Weights of a small contrastive image-text model: text encoder norm rmsnorm, soap at rate 0.0023.
Rows from block 8 of the image encoder of a small contrastive image-text model, named by matrix and row number. Rows with one number belong to one neuron. Each number is 500 + 40 x the weight over its row's rms, rounded and kept within 0 to 999. All counts start at 0. Numbers have three digits each.
After each neuron's rows are labels from the 100 images, of 14848, where the neuron reaches its highest value: "responds to" is what is common among them. Only what is clearly more common there than usual is listed. The data: short English words printed on busy colour backdrops. In brackets: how many of the 100.
# fc1: MLP up (encoder.blocks.8.mlp.fc1.weight, 384x128), inputs 0-127
# fc2: MLP down (encoder.blocks.8.mlp.fc2.weight, 128x384, transposed), outputs 0-127

fc1.349:442496484504555434450504436506507519555572508454540527458412569540521520465539453526479487518546534508474441473537478508456485530474484508509476504486535513416562463535517504509532538465507511434454449543531501523453483582617467527503494488433552491507526488492552554468522483500562452510492533503591468551542552524539494530517518558551520520514496547485530488530408434487576566544504
fc2.349:509531513482455437524540480459480530482450489485453531502535379505505451468470529523550478475480542443429428502522424469456594528405489520464537482454523534532537470471572570505548510460486480512461520554449469514522425485424491572503495446472464472483548431515456494488544552536550517459442489429541512528515475525483470540495504498433513521527539504534597528507492484478518483475450
responds to: the letter n (55); the letter m (42)

fc1.240:515483513523524490476544463559442482432479496470485520475534451515508471543500474503438482529528592457472429533554534542441512499457501442540516467466438450537351443472480542478516556508517465454514531462511524542478494452444567507513517487531561523468454454516544578425472470489483512517487519475459409489495514478447515457529539517489504520414472557553464517453581511510540468465491
fc2.240:456470452475498483491575582516475532551480469466495455472502506535463478470525455488482480475491520489504492533483499483504473436486493553451514529527458451559564490556542564465443535472411585458500435496513452474474473518392503540579506473589538477498478447522519485537504491453524468458480471494457464479461508516594541583508481523486516547506522602461487543502409489543486534465567
responds to: the letter k (60); the letter g (34)

fc1.186:501509468547446495498489427492521438509520493487461511514535588478508475489523486538433447489525630513534505506574506579493533531500548504500492559463482516489500496510567552503508507487576485484527476546490563474535474583499548557508452446489524491523454442458488416481532534577561568511539431555540439514496482463489510435517490518538533551491491472590478450518432447459539475473518
fc2.186:468515539468484488485487565517533509516490494567491435493532485426540525597469580424518453502509497491475566480528471515557509439451535491481597551520527553424501498590513489505529550549545550530531455484539534504463495444458541528503525456462518501437580486440495553525497555480498562486530483531471487476533474558588519522484458523494528523569507473499543584555577515520501531481487
responds to: the letter c (90); serif (56)

fc1.78:553477569527534467430396464482539468476496480480499434473518495386555461496502453498486498472463504489472526512452533558408499504505504503559475517542511511542538444510559528569437520450575458528474494484452511501435463434514533492444529507480436500481513523429473455505530529480487453478556564593567434531476506593484537519529479493516534505559502497487511474472476472495539520541436
fc2.78:450452511511530515570508484561595438519477544476515466520552451577497529535414505449489497497526492531518470520512606509479486453528509539546539525506515503538508488534507505488549494529532454417486513517525499522483443556440609577489483560438443453463551570420523505490522480541494488576465453558515436481507492483514493561473519506501539507565417525473523511508432548496490521526496
responds to: the letter u (40); the letter h (31)

fc1.268:526469528458544530512502515461471567508526501518462545531541507498503521425508488530534435488506494517560517468463487497539528490485603470513469466478508566557499575545523536456549536429461558550521542570523498570519571553465548523480487492536559543496500519481492437493439492482549512515588513575559637529428536505522510507471454556469516525506518472571467503516505458561528530538511
fc2.268:466502580449457473463531499479465575448541569524534485543480488553487499510449451604554403523463520583567481552502490448515583494500506505475491463488556492429522542491507387462514445529445506481538459543481538458550427449459471517460482471500619483488508459495477435491471550474512534482482526511477423542503486533516500536523473483523505495529526507477486494536468516457483470550500
responds to: the letter a (98); the letter b (38)

fc1.56:469533526543545526532458464534512462534507524518521490490549461510539521544482530461525540513530495463490506498584496502515538542497471533486562473527465484453522459488477406486553520519445469478579424515495501477523474465461472477472430471502519524504443402555576492483474560459551546519520588503515515589500494527421486527429547535499541466454522518488412444432620520480515514550513
fc2.56:496536465536501528496526545470475560489513451532481459427482451509519507554494503452459494517484554489514502479523522579547507461477513463593513472541527508552501540526491479495534458583436558464519502483466472534527490445441548472551548574489510515497509482522423446478567513460459472538481455468562475512427470540534491584486430437567429554512580504448549532477472488499490599497552
responds to: the letter k (67)

fc1.251:516481514436504492481585475566549496478520516526537486528491452487505498468520481501542517539420585486490450521470556584496545608531500536506468510482453425493500514530517446522523542482522545519476468454481552425483445455522526502512556514582509487461501476403570449554501455497480388474524497439482491507517448453464477558473523536491524495581493504534551550503437435509537530505517
fc2.251:497497515484506432461473415473441530460549463492516457524443493497500479551571518505474491566445511501470484501515478496451511498517510516443498512518486551498507586523461541558481477438476469488543502512437474488497531509392468542480510520460545483555445517409550418469586549466495507484462551490450472561468494469514537491414487519422493450534389571481454497548507479460445515509534
responds to: the letter h (66)

fc1.248:467526454477506479539491500500551512529460474512409450469525457554503533529533523509538478494559570514559505474480485494478526469454509442556525461500545450509519484468422533475515507490570592532525448559485520464520492516520449474494512533446480490582437511555436500458554516466438486469543506531556560570544467521493489551557499511508457471532521496621452432446591468524494533496561
fc2.248:501508505523483538498491496545476437606475542551503526442452497545497453535503446489537548499508492547449476563541477538582420430515424478528499501471496501482516461498611533503546509475470497515488588514507492486438484511561411438528505470454519519508452524540428515527502480518462525461525537493510446490442580499536544515510501578532488500460376520541531472514566467510505451500506
responds to: the letter n (54); the letter m (53)

fc1.129:504533505492498497517466453474457527509460492533492484474470485485496510547519471506552552532531488514518492460491527524549476511511398519482519481445566527563575587518568473510468530571530499524459514452493493438596503537518545518502424481501495530544414524463517511405490560521495423487519531453491506480440402555419568503516525478476571448531503549532414443461519520503468544479469
fc2.129:522428458561525475471477461461471484439566452445519509450504419476469543486495533513536516481429514472521519422473516544458593472505455495417488557499558517457414534447521518572515542483453503532536571463501461498548469503518446557512599457475498497475434474512509489523575500535535441486511518468533475489559428430470504537445490479449499482468551464515490502463516516500497417499508
responds to: the letter s (93); the letter t (48)

fc1.304:502501498470501488487485419471523530541465518516455472519454393557494486500423501583493508488520468496461453478438473441459557511565487507483476472508467449525483479468512433512552547596477408632453483526535502481489521482484429552518488549527462422488491541538488553473536481506571477505467447527465508498469528503490516485506476511488608493504493590514476546489505540578469517533483
fc2.304:569525469598483464491485469471475491452515458484562489422531468479473469451489455469482506549481479508445517485481515497487552507491449498563545503580412454485560502559452464470471524532483572486436532520523545487548581516569539594483491450494505472483525484494500540419451557530551539548507525480449536503544504544435462449435543484514490520502502505477557537495534499548439562501426
responds to: the letter g (31)

fc1.185:454518525520436493497601517539545492562536509513542553484449465445508464488489467507495490468463550483503449479556500554471538458487513465475415490456497520490471379505485522542491556447539538546530525510536468477533478562490532519486519497493508550464483467493480571525484477502581534547518473533497535568543477524579445496541475473473491550486480547527537534499404484544488625403485
fc2.185:567545494510539447461489518491522453483474413447475422452447545495501547485506529545472553488423530482512524474464483465459532492523523486511511519494502581545500517479537529541481509519490503480550453456549515516471494480476495497621567518510415509455380458468475493471437506572515491453465530565494519519469484453613450534501491541486452514481486530507516541416480443516479554431489
responds to: the letter g (50); the letter f (30)

fc1.72:397479554487480561508553526510523543501550511501470469490482470584471523438416498562548431465523500469560511479540482547495461460558478566478497540459556524584522554484522471508500558545525445568561557439492500525482479531502529511464570503443441463559422492525460498485536522460473491518497538486447516482456549481480469563491522533527428504504535471559523501464517560498550568548511
fc2.72:535439535499433442546442484483504425484595529442468510423491545507489498435513526568497427467499514512502525553447498496526491453502473482511481493533513552440410515510501410527483524504396507420557542560476544457492509509516544535450483502469457467493605424475522510445454518548533531489479496567523525466509522495493587551529443519506517462468502516470467538494511528508487436486510
responds to: the letter s (69)

fc1.373:550458490478589551549486565478542506502501526485470494544542468481472477533463472537502460471531465497466544462499489544517417492469555492518595526516455485505525532468482512527469557492505577477498416502506455569535562461491511503570444554492496542559458454549487485466488441427492482510514530554520502561457424513554558496530507522565518612420507510487455523424544460513493527526451
fc2.373:446549450440523417487509477474515500497457460449443508533410465506425460513536526523484460441501503509526504512417467446479593463545516482465507535472429499521485467541461533512480517567499550503453467595495457509550473472521529505548502564438455416536511464523472481472537494507550439511547519507445425447524523506516489499487502499524528461494506530537448551495477559445497456395558
responds to: the letter d (95); small letters (92)

fc1.314:537518542481528418509443458507488516485528499487487455424543549529539465529441457530505531550540531461423429530507555505472492566497510517513509506497540551547584520555525513497489504618513516511571488483509525520557502530490495448540527521539511473526476451453496535456474486579509510494528512520537412527496438535521592503541560444445535445533466560530422435464503469475507469577473
fc2.314:506509565523501454476472542484451565413481503452506510460487502525537560537500555457550511504516490482485525460516521520416483466501497555495512512521536472518515449466478437496508538519437453577528556514453474459537521560427461549484520501490495444470521485481507484488554448523446464450495534376591433476520455470435506554467464470545550435467493510551445516585541459543543540547498
responds to: the letter u (94); the letter s (51); the letter h (41)

fc1.109:517440457561501588500565567540499452541527504510588546527528519540545480503478528489483524532512558512544499552526534501541472450479500564483501538542451422491525455501497438495479544514520529484516551499531507487572509511457496484525456468486538533553524494547564588504478517588577475534510541500520459564440499507556481455498560539447516493466461515489496422557582477484481616505517
fc2.109:462560508496547524541504549552495524554543526430529483516500468459514480502465553488501526475504512453616516500442502572525474494537477563488528487517489496516505471484527432442531484487515489469515526505564553546470513455506557488513442452495492540459585524464505442470475456530463602506615558561471477497497487472496524539487502510480508585498483461426516566525381496483417474516528
responds to: the letter g (90)

fc1.290:500491519522563537563529463486522513442499487472452472591493504494502553468480540513599523511560496498501588516518590509485470539475498438493488446513503453524420546524522552498568565467554541436458492456472471500481531488506463455516510511539564488465567425531593494494450465584515491495540523540513557565449521526431474518488522538502506527513549547531504533514416459512496493459571
fc2.290:523519504518437511494593488521418461472624561493500482449516472514483563470567536467502467479475518449465527527583444490530508519448507540484515532515491462504536525551431474478438491599447431529513553445493445508491511504471518482501513557483559442504524499523547483503561483448510531524570440475529437512492505505463583556432520482469525473503603521498534460491518492459481557502521
responds to: the letter h (83)

fc1.160:522497519540563519478475561570511458523489507538533478510503457430582504503488455502532489524482490466440520543436471571489478595580510616603478517550481460487520498562456518538519516550515498522467535554523434491428516421500528584541501507485484504456581525522527499521459515575543530468504478499520487545540483531505507503511486468559521529517552508450509491554575442544523546489550
fc2.160:425423507427483544530521470589497461540512491479561579495478475495493521464510518499501505500524475486540501491491497443525496502486527424500462530498451479429497478483520445523483528510511507495426509465485459477494476466440521508472534425514450540502543507501528453480551459504488556386492525571505447518598429505522545584561499566500585517500521433533510463498500553465556430467576
responds to: the letter h (41)

fc1.156:521540528544556556524497498443487531429501503448466553497471396487511446521514457523529498523471551435458461480435553451531512537484462414525516466475474518454581547544453531528514521451467506447537503476568571518482465465462485543459425530521478499522470470545439471472425491491491544486471539521404477607497475467476572486473517486490542533472478519566506444431487488531546485494502
fc2.156:431455475452548481554444465513495487464435535527500459455496509506583464575520479527494545504454468430465536465456479495475488576477555536501454544455482516535491403525445514553517537573558499509434448516497477463581546544452463496523481497491434570442473561531527564487526467457467507408519459562582480492459516503484526522492464506510509525534524544492496507475438526482447551475468
responds to: the letter k (76)

fc1.382:486476449463511549525510498482508574417530501496476570467490461505569535494414486563497558465528478471455468437503465450556444516537513549520542533492521544419486491518549440449538536563486472484595477462513557480536491489502425509441470494590528480545493499545523500555498554503461458533561475493513435530542507467547489437523581474464561472476464561469449559505500468484511475504453
fc2.382:531524539514483501478535532472511522432457526509509490528442500493459469472488552511470534473517566483501467530517552516535550495499505467505442516526492556499455454529451430391455469584493535561511440497501424538521477465471542542481472529542488575451416543526519529390503473526564564464510430507507447424508549515540484523454504504522511521466502533488524622539485489520555427486489
responds to: the letter c (95); first letter capital (61); the letter a (61)

fc1.60:501512479524500478495480466491506544391494527535443447490450571506625489468532476453472590504487527514494486480489492515533440514492523532481469590464448529562525561503534523492518534556494497439580491474478438517509493546578496461515504585463523477546533574474505481450451508496485486552515562547487494522529451480482567457563463491525529520526496486537489473451625495467433495498494
fc2.60:471497482470546457492515500473562552471578456453496427541543550486489526481459502431464579533485538430437522512536484516507479429614465575512487587472491510536457460511471539501493528432517468537532544439494483483485426462449555518500546458496537508507458452501460476495525459508512540531427503484522454457515491569518514504491470495504543532542516475507611567432502554558478496476465
responds to: the letter u (73); the letter e (64); the letter s (43); the letter m (31)

fc1.206:520481515531467479533549458490466528497589543506542528596585569529489500446528519514507544472559478491520580519449528420555515530497479500509438558589475451497507521486555518497427529478526523577450456494523532493540544472523492494539543441449575450479565448540574547469450481561506489496473531498515546456517529483462485505523420533580416496526502491510478476554523518491493462491516
fc2.206:493528532502536533529482424501554558498520417477454479534531430548512498522419572512505470504514525503529562466405456469527563503434490514511514437506508458511512505477452477475557576544501483510488434474491479495499546486475494509557490427532494495510444478531469485501445534506427424398476528488440535498444512581451503549438501503524499456470494560576491502531550547514504496474600
responds to: the letter h (61); the letter w (32)

fc1.306:563500568507533566521467457521491533496532515491566513442551457453533500495550535438499474526580516433477511412517547619440466515483537489553539516497473529419468470485525479510527519535474509505579455509483470505536515500501527584500548564525486540538586519520448462596528567486547521470516500475507523527551468505509485503479570524468481502595512564498466471469438523473472506448494
fc2.306:558483493524471589464497559454513520435467512508517566473468515498477448504455514451432480507512484427493482508540519595499559382545451468499464522499479532480480561535503535515478550442519458436494528519496517545539546526583481481523482500525470515536503603472407553519477510503524515481535558465483503515493478464545462546486483482496447512482472597568475482559537452516470463476589
responds to: the letter c (46); the letter u (27)

fc1.40:481515467521465519490507449464502515508521469486531509481439447536442492483540449560504487498511506539484503515470496511478598584500568613512468563516506477490521449541471579519480524448515529516580478529469476489454478572498548574485507496614568502528461466468524512461459558564439523459494545579539512454510462526500483490592473516427466477503535451572509434506482520471513486537470
fc2.40:505441544562435488463425498533480453514398506594517460534479535473490501496469480577472559568548482518498397524520492486553441496585504435480477517523439507476535461508485525502503465517493425530446563487474530484544578482526505537503456455467490507513527460532510500473497419564512504513512437515506522450542486456473509430488538474567546486456498575512504494472461564456519570521461
responds to: the letter a (100); the letter r (51)

fc1.219:514509536531484542496451456479536469558539517522526574537480480543511518466455526426460499598531568405540459564448547479481535461537499450575541490514458512462528513500485446542507579585567466541481528506476539503545549561519524563501517492495510434498559521497520500453520500485551527506398523549496485532500431523519499522523522524447514455460446466482511485411489591511517514501550
fc2.219:498421541476501561462486516499473483493431494484450478479525488494523480537532510513541540487564521514500474563474578543474485519523387512426514475538513533473468580520476506508476535489471476509454481485511540381507520501535536549540476431472548474458559527495510442492457587478493451556395456546438483539578491518482503575478513553515517518451522449487520527527441507531517554502420
responds to: the letter a (61)

fc1.48:510515510435544504494469487501490528515549478508552533511449463593476456554527539481519497541501583472553491533481494574552481483378457529504487531413464458517558443481495480446532589429528468530474500479477457434553552486465563502469523533469491504525537477510582531450481522494483512541559516484455394491565551553542496520576531481487506458490491454473436456469483531509515494489474
fc2.48:522488462440459430411527535506559531530478607472521480487552495503503557536515505505506497455486497466539509490454495517499543493525452520498479552506508534457499463462466603533510515588556458505524538590468449591480473421497539482502468489483484482468431473485435479512522446486559435489479519554443542449414513500495501505518518388497474472459543517470528498456453476480505567526553
responds to: the letter g (72)

fc1.319:468476571587510485502517539455534528559479522486494416540520558491464506473468493487580480515568544528465524571589439525526528509524476477495495513505512541493482470470479463488579567482602458537510502483510480604550530523587442516516523513549538517505484539521504493445490550501525528577474485531526508574512527514480537446538529482551497568525486525565497494626481507496519556482512
fc2.319:512516588492542455580570489476431484503541484452487449497521493514433557497516501537589478563515561561402491519485515492496490485428492480419498476421573461514527553511429456429436516458475481518528478526477566532516445549498476501519530444472593502574522527532488473510494464529484460455546459510496443488465500503514490539492430466451475518519541548539503466544525467512541526461465
responds to: the letter n (89)

fc1.83:523446545491506534530508412551481494471531487461514569505469472449499501487529407510588455477501565486519574451480555505507523513426554446498495449453525555457538515508491482457452515473546456479492542568506525472527559460537469550422454534457554479543548463510553445521541517488520583614491553458491463553526500466484521506536556501465536501461488523487518523519422458543513505442528
fc2.83:496515496512473494586499536513472571511520559483417520487504471480438497499497423483540486487547496538492489459457489487537540516458524512431592538416546521544465471560445577514434595487544511494429455573464481502508471485530537509490481523511546563478566461511507560496573518517531505483566476448540492527477542488556444483515451556481455513527506418495429537447495501480489475555556
responds to: the letter a (63); the letter t (58); the letter f (30)

fc1.194:506472525511519541535570416457420534533506514517479503482521455478523515582503514546454512504453530518535533449476469531480511495551462502550513542483521516549543451462510522492504522509518523439517460499487535548476521496557534516455583523595392518527480435442520508508518487522473434605560481492547425513460464477532563435519455436523511530529494451480412515492465501428504423487466
fc2.194:522531553571478501450428603477481445473509478509539535490460540469576545535491511455524445553495533480553530566542454482476545475481475453508467523500484533463493505521516511527519450470570513575498513481504529564454579504542563453548469454491409503525529450453551519477488450528548497544453489510519547488524485477445532572427581475523482460430538562471497539503510481480591507491475
responds to: the letter r (77); the letter c (44); the letter k (33); the letter f (27)

fc1.214:536512504509512454453524444505441506549450530520484594493536530583494529525471489560501490483526553524556492543533461467518439514563489534499498464548516535522502468510524515498554535555455446567554499584470502434477530523476519435501507556539557406479449466480577492530435457563535505488472460570525545457534555516512574582585510459534550473444500479517473522521558513500530500508477
fc2.214:505562472525468540477472532458460489424455528502505482492484562508586519517423434487482530531546503540522524444561578462451485513582550547612522540520505474557469523489459511506507499530529513517511515548480482517465478546526569447444498450571437514498522458478522440518509563487591384545503464548518486451466466526510502476458504480545509495446454492441508550527513561463480476480523
responds to: the letter o (65); the letter r (62); the letter m (36); the letter c (30)

fc1.74:525507529454516491482514473501525475490459505491577534451499489511488493462582493496447525522512527419489533511447561504486482470501512537549512486520455434495581531512475511530520537554455507440534520561531513484449458512500567509484507397514506510496537597528447522582543486380453487497598499437555477459472455468515470515505519596523498471541561459491596536505531511461535467454510
fc2.74:516457544450468525482559514454474535528542522505452451479543541467506489526459521501550471508461509509447494505473563450564467564535454473433480487553470517549517555471475509507485474521505508511535493478539522548529479508447467564477532517529428488542522492542496408537560431469549444510476444385498567471557543546461527496530515574545581432464541473477405555455464474498516468482529
responds to: the letter n (65); the letter o (61); capitals (60)

fc1.262:482546486522457474556530424523565456475528513467515458490544407488483486558485532482443581483469482481474507568487478526490567502533567447515532520507514518470537485496480561503489500537505562535560453515518481486484490443518504489529415606486497469498544501535489601504509477465401468434503457509475476480491483414504561548505598507489583510486518558538549492512559481469436499503456
fc2.262:492484553500479549532521436471538495466472464562438520512500543482514548490539515492540498474550431459526486515483494419515514472521498496473500529503530526536575474506501564529478549460484442594515427462547510465508482462558490553472506486542516556559560537575556490413517492566534552451432504514507490456517548448522487453475382443550439524531486495518489490496595553473440494474484
responds to: the letter c (41)

fc1.217:543545505540463543450455456478526462515467503537501460516572543478509515507507517567457462493424459470411536516516501547530446471540532582506516512487456506525511506506492575540536575526501523523456530521489580565496492441495553508516472498502567554524416533509526557458490465470521499520405535463539549580556479547446526536582559498503532524520532508486601443564483479459486511506484
fc2.217:527484502586508498474537550516458483533446518550535529488519537473466484537439502528437529517496507506583490462489410499541537476567548434516493427516446458486464467484396532495449488543455543506478555486532517556446567493585498458467440522439509498520520515466453451571445477576512501505545490522476512495509484454481442447482514442507525478528457485585425431494519474476527567528496
responds to: the letter r (100); capitals (83)

fc1.308:536469567562552468528438533479451543489466505478509549503511435473533508524512510456474501438474498527557503470514506570534452538512494416490571555494508555444500546497556562516457556464533530537463450511522528557549489452525586503517519518487497518487583532525371522532404497535549519443515520534533519456546499479507523510523501500523545479549495557466462573534548465528499557497425
fc2.308:527536450498406526453492453441569530444476504511527523482513558533438502533570517475529515537455494510444480443486486582479559423505506443510487518543525522453512451518433524474542498500508495502459502587510584478521468461548536527496508535489464531509546506458549429547546500459551489433476565545502549513457556485576495517504506593500479520531536554420525516542518507563490517573537
responds to: the letter h (83); the letter r (82); the letter t (69); word: earth (28)

fc1.55:485535409574447521550481506542555475487563518556469437476453477439503500450486500514485477559579409480527467509555515531461503594475500486508592524542506474469481476519441468531455555507563536461513471494510514469586490525475531465564455595591506551537458453459461507464487519501444510504562482475558493477493487475508509512556460503520519500476495466585541449484524460530491468537528
fc2.55:528506553507470464550474503534557522499514481481473468482465489522524456532516378535464496444479502525531451469491527505452524527501557533554519514504542459404548493562528464551539587497541445505509468602493422422476536525587481501526498477551489421527500521424535494401480470534493532489488390570496465484525445482470502540478527504493462489502528536497507473555535485542479486552519
responds to: first letter capital (66); the letter m (64); the letter n (62)

fc1.218:539555560455519457528508562516526530561479519508502465526482499553452472487543476502468566453442498483420562477544486505454557477536478630493544536515486465541547481517485535478490510595530488497571476502516442478497501527544482495568489577507566481528423577506408513501504549487497570546469488455519426494496561518538556453476498516468460489469519512529490563530542534476501565537470
fc2.218:503443573487488562505499484521491418525588552446429489466487514497504499386497508511565480476462563584509499516439538497441482475519414531491487514433500474510517490515398456485469488558446471491562528480482441523426416550477471456467477499514579498517496570551495527500609458527563501516471560504527466543506473538488497488481515501472472521500555456536479517493530500474484536481515
responds to: the letter n (57); the letter h (43); the letter s (38)

fc1.358:558528539506518459523473548469536496508500514512496478526501528492484508420453513443563462406516498509513561560517485490510504448469460490495520501547528489492490497498518508494500567504588516556471524558521477552488578494542459538535462495507498518558558531506510478422438470507520423538524508599499542626493576553487575510498468462532519508451458518575436475488503603508459478559522
fc2.358:486476560457439461433508466478522486529595523455483548531448530523542535556497464475506435512467497510447492499493492471522469500457609459447525528416506569506550461466429483431493532456509466483492442541516521473495633523542495522527515498456482501475448496554539452469559553515514416463505530467552429470547465444509463516513508535480464453517486529498501542520560460564475459510499
responds to: the letter n (73); the letter m (37)

fc1.117:532447469466492532477444421557447479527475520505544524519531523493478468539484517496469484486570453496507545487539551525540417550478455475500531492552539469500537515522495470531476539492469555466424539544512483516536558486539594463558467518463487521531543457541554488502539533460572489479480539576471515470543461566506485500584539550568525513512554523453520458521464482456401611521556
fc2.117:518537501552545534492548492501499549427589469447429455452530443502533532519498514508485462514540568465483491477389555498407543427441487506508439461521492449497471490444538500568491535494451446551471497458549506457457518527487496543440501469470460497506487548436483467487528551526530531539457482471576521506548492473451488546419559423528499576442490493516460530466492498498461444495505
responds to: the letter u (98); the letter s (50); the letter h (38)

fc1.30:550528484497544512487553459522501464498523526474531502476539486540491451544491540519531492499512584480574471592520533476498524481483519443473515451389467504486460452478580523521515542511511498542531569464467548520549552495514524575545486574482520580543517480527506604538516468533556551556527482500519457547519496496498458514498535548468485520492566513587413433502550494476571564496442
fc2.30:495478407407484478523483526439466482524493489491515492497539513487537460511499559471525467436508489477502508514493462565556489543472507438475554480473449500490557426486525502466502532504498484402467526448476453581537537508493494482520541465525602536530538532552419488591494506513558533431528518551395550467443511504522510468483520469536442496469541541519490576490413490550485496445534
responds to: the letter g (99); small letters (77)

fc1.71:455472513541493573539534486462516527488555499499492458508469505468475497457591529481521456583519530466528505520456440527489554593499498433574484506479538579506490560458479520446516538509449469501459509539480556558522572475558446521505468568534545458533501451539551520466533595444504456521462491540491568516563469496547531506569493541556504458434424511503494508512556515440487510517549
fc2.71:509475503563466496521539483504499552530531556508496493485487529544472495452515546494447423606479477524513510621567489503538437471488416512457490540476496549493512549542397460534466493529426481510556504452464505498524457529488460500515491544475525485518372511543569523496547480466493579565472489487508533518485604581519455498461542511510475524474554510440491534500452508474497503526505
responds to: the letter h (89); small letters (68); the letter s (36)

fc1.370:544537484441507428463527431587577601499541471485511500515469493432519475532483497454483472470439496520576552478483499586497563423491518535539518450457488487532501525552466463466604493526457493560517424518440557432516484465518553509529495516511535466534536549526516539433529493520511517457465499459494522496493557530434479483509507531464525506514470561479483449510588438498567468506507
fc2.370:460563425480511515476472466524531569525517513518541453454506428408468483503567497477583478517474499495565510542505458570459499460573465481442524513426509595486498571435535516487509520505451534505463559498548507483486555551511502467554490469537455536508567601416535532510462464512480519493521498481522571500497474524438523446494520496441547447513503504472518478477550510499559561438525
responds to: first letter capital (66)

fc1.220:500507576496506526504485461486392505516487522602535445568519494528449528507412501585520510534486490499508481465536518483504506520538562526427481529504547539483570485449473528480434560498510558528520542502522414506466552464462539507516481607442545529492530544486517576532502531548444510488494539464510596491486549540566510471543500455430520525538552483496467468522461491542556509467528
fc2.220:448515491471439518556505505471384546482561481523514529458497393478515520465473522499529515458503440585514492484533489521526522516485500508530521521505528524487606492503508528489485422548556488510490479512515607560552512450478464561471482461496503454470531472457516524466590522552505457547557539550514479540477472497458540465525395565466442544468545441482478551463504492492500570533533
responds to: the letter d (45); the letter g (30)

fc1.363:554491478447530527522500507460552479524498504508429548516508504542455490486478495494528501486461447473479416507571514428569578450533483546488483544549532512564475503549443544469529546561521532447548457548474497518545546481499534447532555510493520465499403490570466507456465496449444440513456532527575557531415526486538491504495468419468509524503474441539472530513611540476531469514535
fc2.363:498528533502483491586476526522466503434467482433537453491491469517497463478438492523531557548527484494498470455452525576540531484549522508559512530524499532501447486504559524467485486582521507476508528560441516587488460577474509470484557522499507424538514469438474481489582532519559512538491542613424464531561464524534527524485441556439470555507426447499479554502487432497477526521565
responds to: the letter a (60); the letter g (28)

fc1.127:478523494488574510465508520521570552456506536425462456483518529522545458480418514474517475459498483513537461479508542505486540525537473473572558480434514473506523440502550502517492542455582465458528386565505478495562489513453482473498540440545450521474521499495472506518447585435451533522448540536609518518454456485523473487488540504402520469515540497443490491457527489480579425505528
fc2.127:535544419527509497527519448423536554507601450445485474586530496537513490481478457525486435482502486542512479453498520475483489509508508456519509533468557516571505488483514501462530531521594498478463436531583448488558469501465473492525556579524540439571474512523503474537476463520490469538500482520541504538486449499483429516534401433536439494512546439538441432523513526576491566531497
responds to: first letter capital (63)

fc1.226:532505537491405457475491559542557522569555496567514527507526460574451539469413502543534537479497480553493484490527551495433512555471500536448544505509497502436493527467494462549518525510457501449520497441490491529461511572416539431415487425435476531520459497562484536498503551470520463499497462504555476480536545530452498442524484482434558458527481470478501473504434537483541516598557
fc2.226:497474530576592486552555456534491469501447523473476453470517543498485457559508528502508480550529468434432493486458522491403520467497476509520506559452493560452454495522440526529495493536549533561554492485525591447509571547536500513540520507448506457493465502497548568510500454471478507502577560504462526490469450542408525576490490603484523555547466490520568448525504527556459516496505
responds to: the letter s (76); the letter e (65); the letter o (62)

fc1.110:507403515528489495512552541529530602438539503498489485490559523520509600463531502478519525510566514518536483517560504533493504550477515438515487505512546632447536548524510506482489512537555515422464444452504509475550487499519465492433511495519435529489520444570502510510486464526559493553513513497574476523455516571523518509456555546462582432482494581568503568487475452470472535498492
fc2.110:491429503486459479532477495484560453504494484569552495466559520409570498426469476450479507579521489507469497509552504589544484432515524413442473525507492515505486483532511567477482496525505490492520514424449548426563516512507486555439522494479452491477507546539555556539514472464584538552529482459518506482576495487505541424496401517487522462498480440499533471417474468453515461500450
responds to: the letter a (69); the letter r (49); the letter f (34)

fc1.336:530466503477493493515456563526444510524479473559505493436530520496462534514492459530491547565551449527481515467467540426425473528535461474530523573479478441522548474496496510511508579495520466441484426538459487427445492527512489508510521500481555504470492505485553478512511550515490523526427418506549556481504470514582608517516394478519438461560554472474554518554544535589544544514519
fc2.336:469517510516538459513500411459415447619476586484483561569536511498431457482508510569521527521465494445452450454450486449519538537434528539494481457497501456600505552509438522511430549554523554558496517513483514430468505566492518478514466486496529548535523494506445500499508398440528568526516511494551533546481471545520458527548491530507502556525456460525484474468474492504486477490474
responds to: the letter o (100)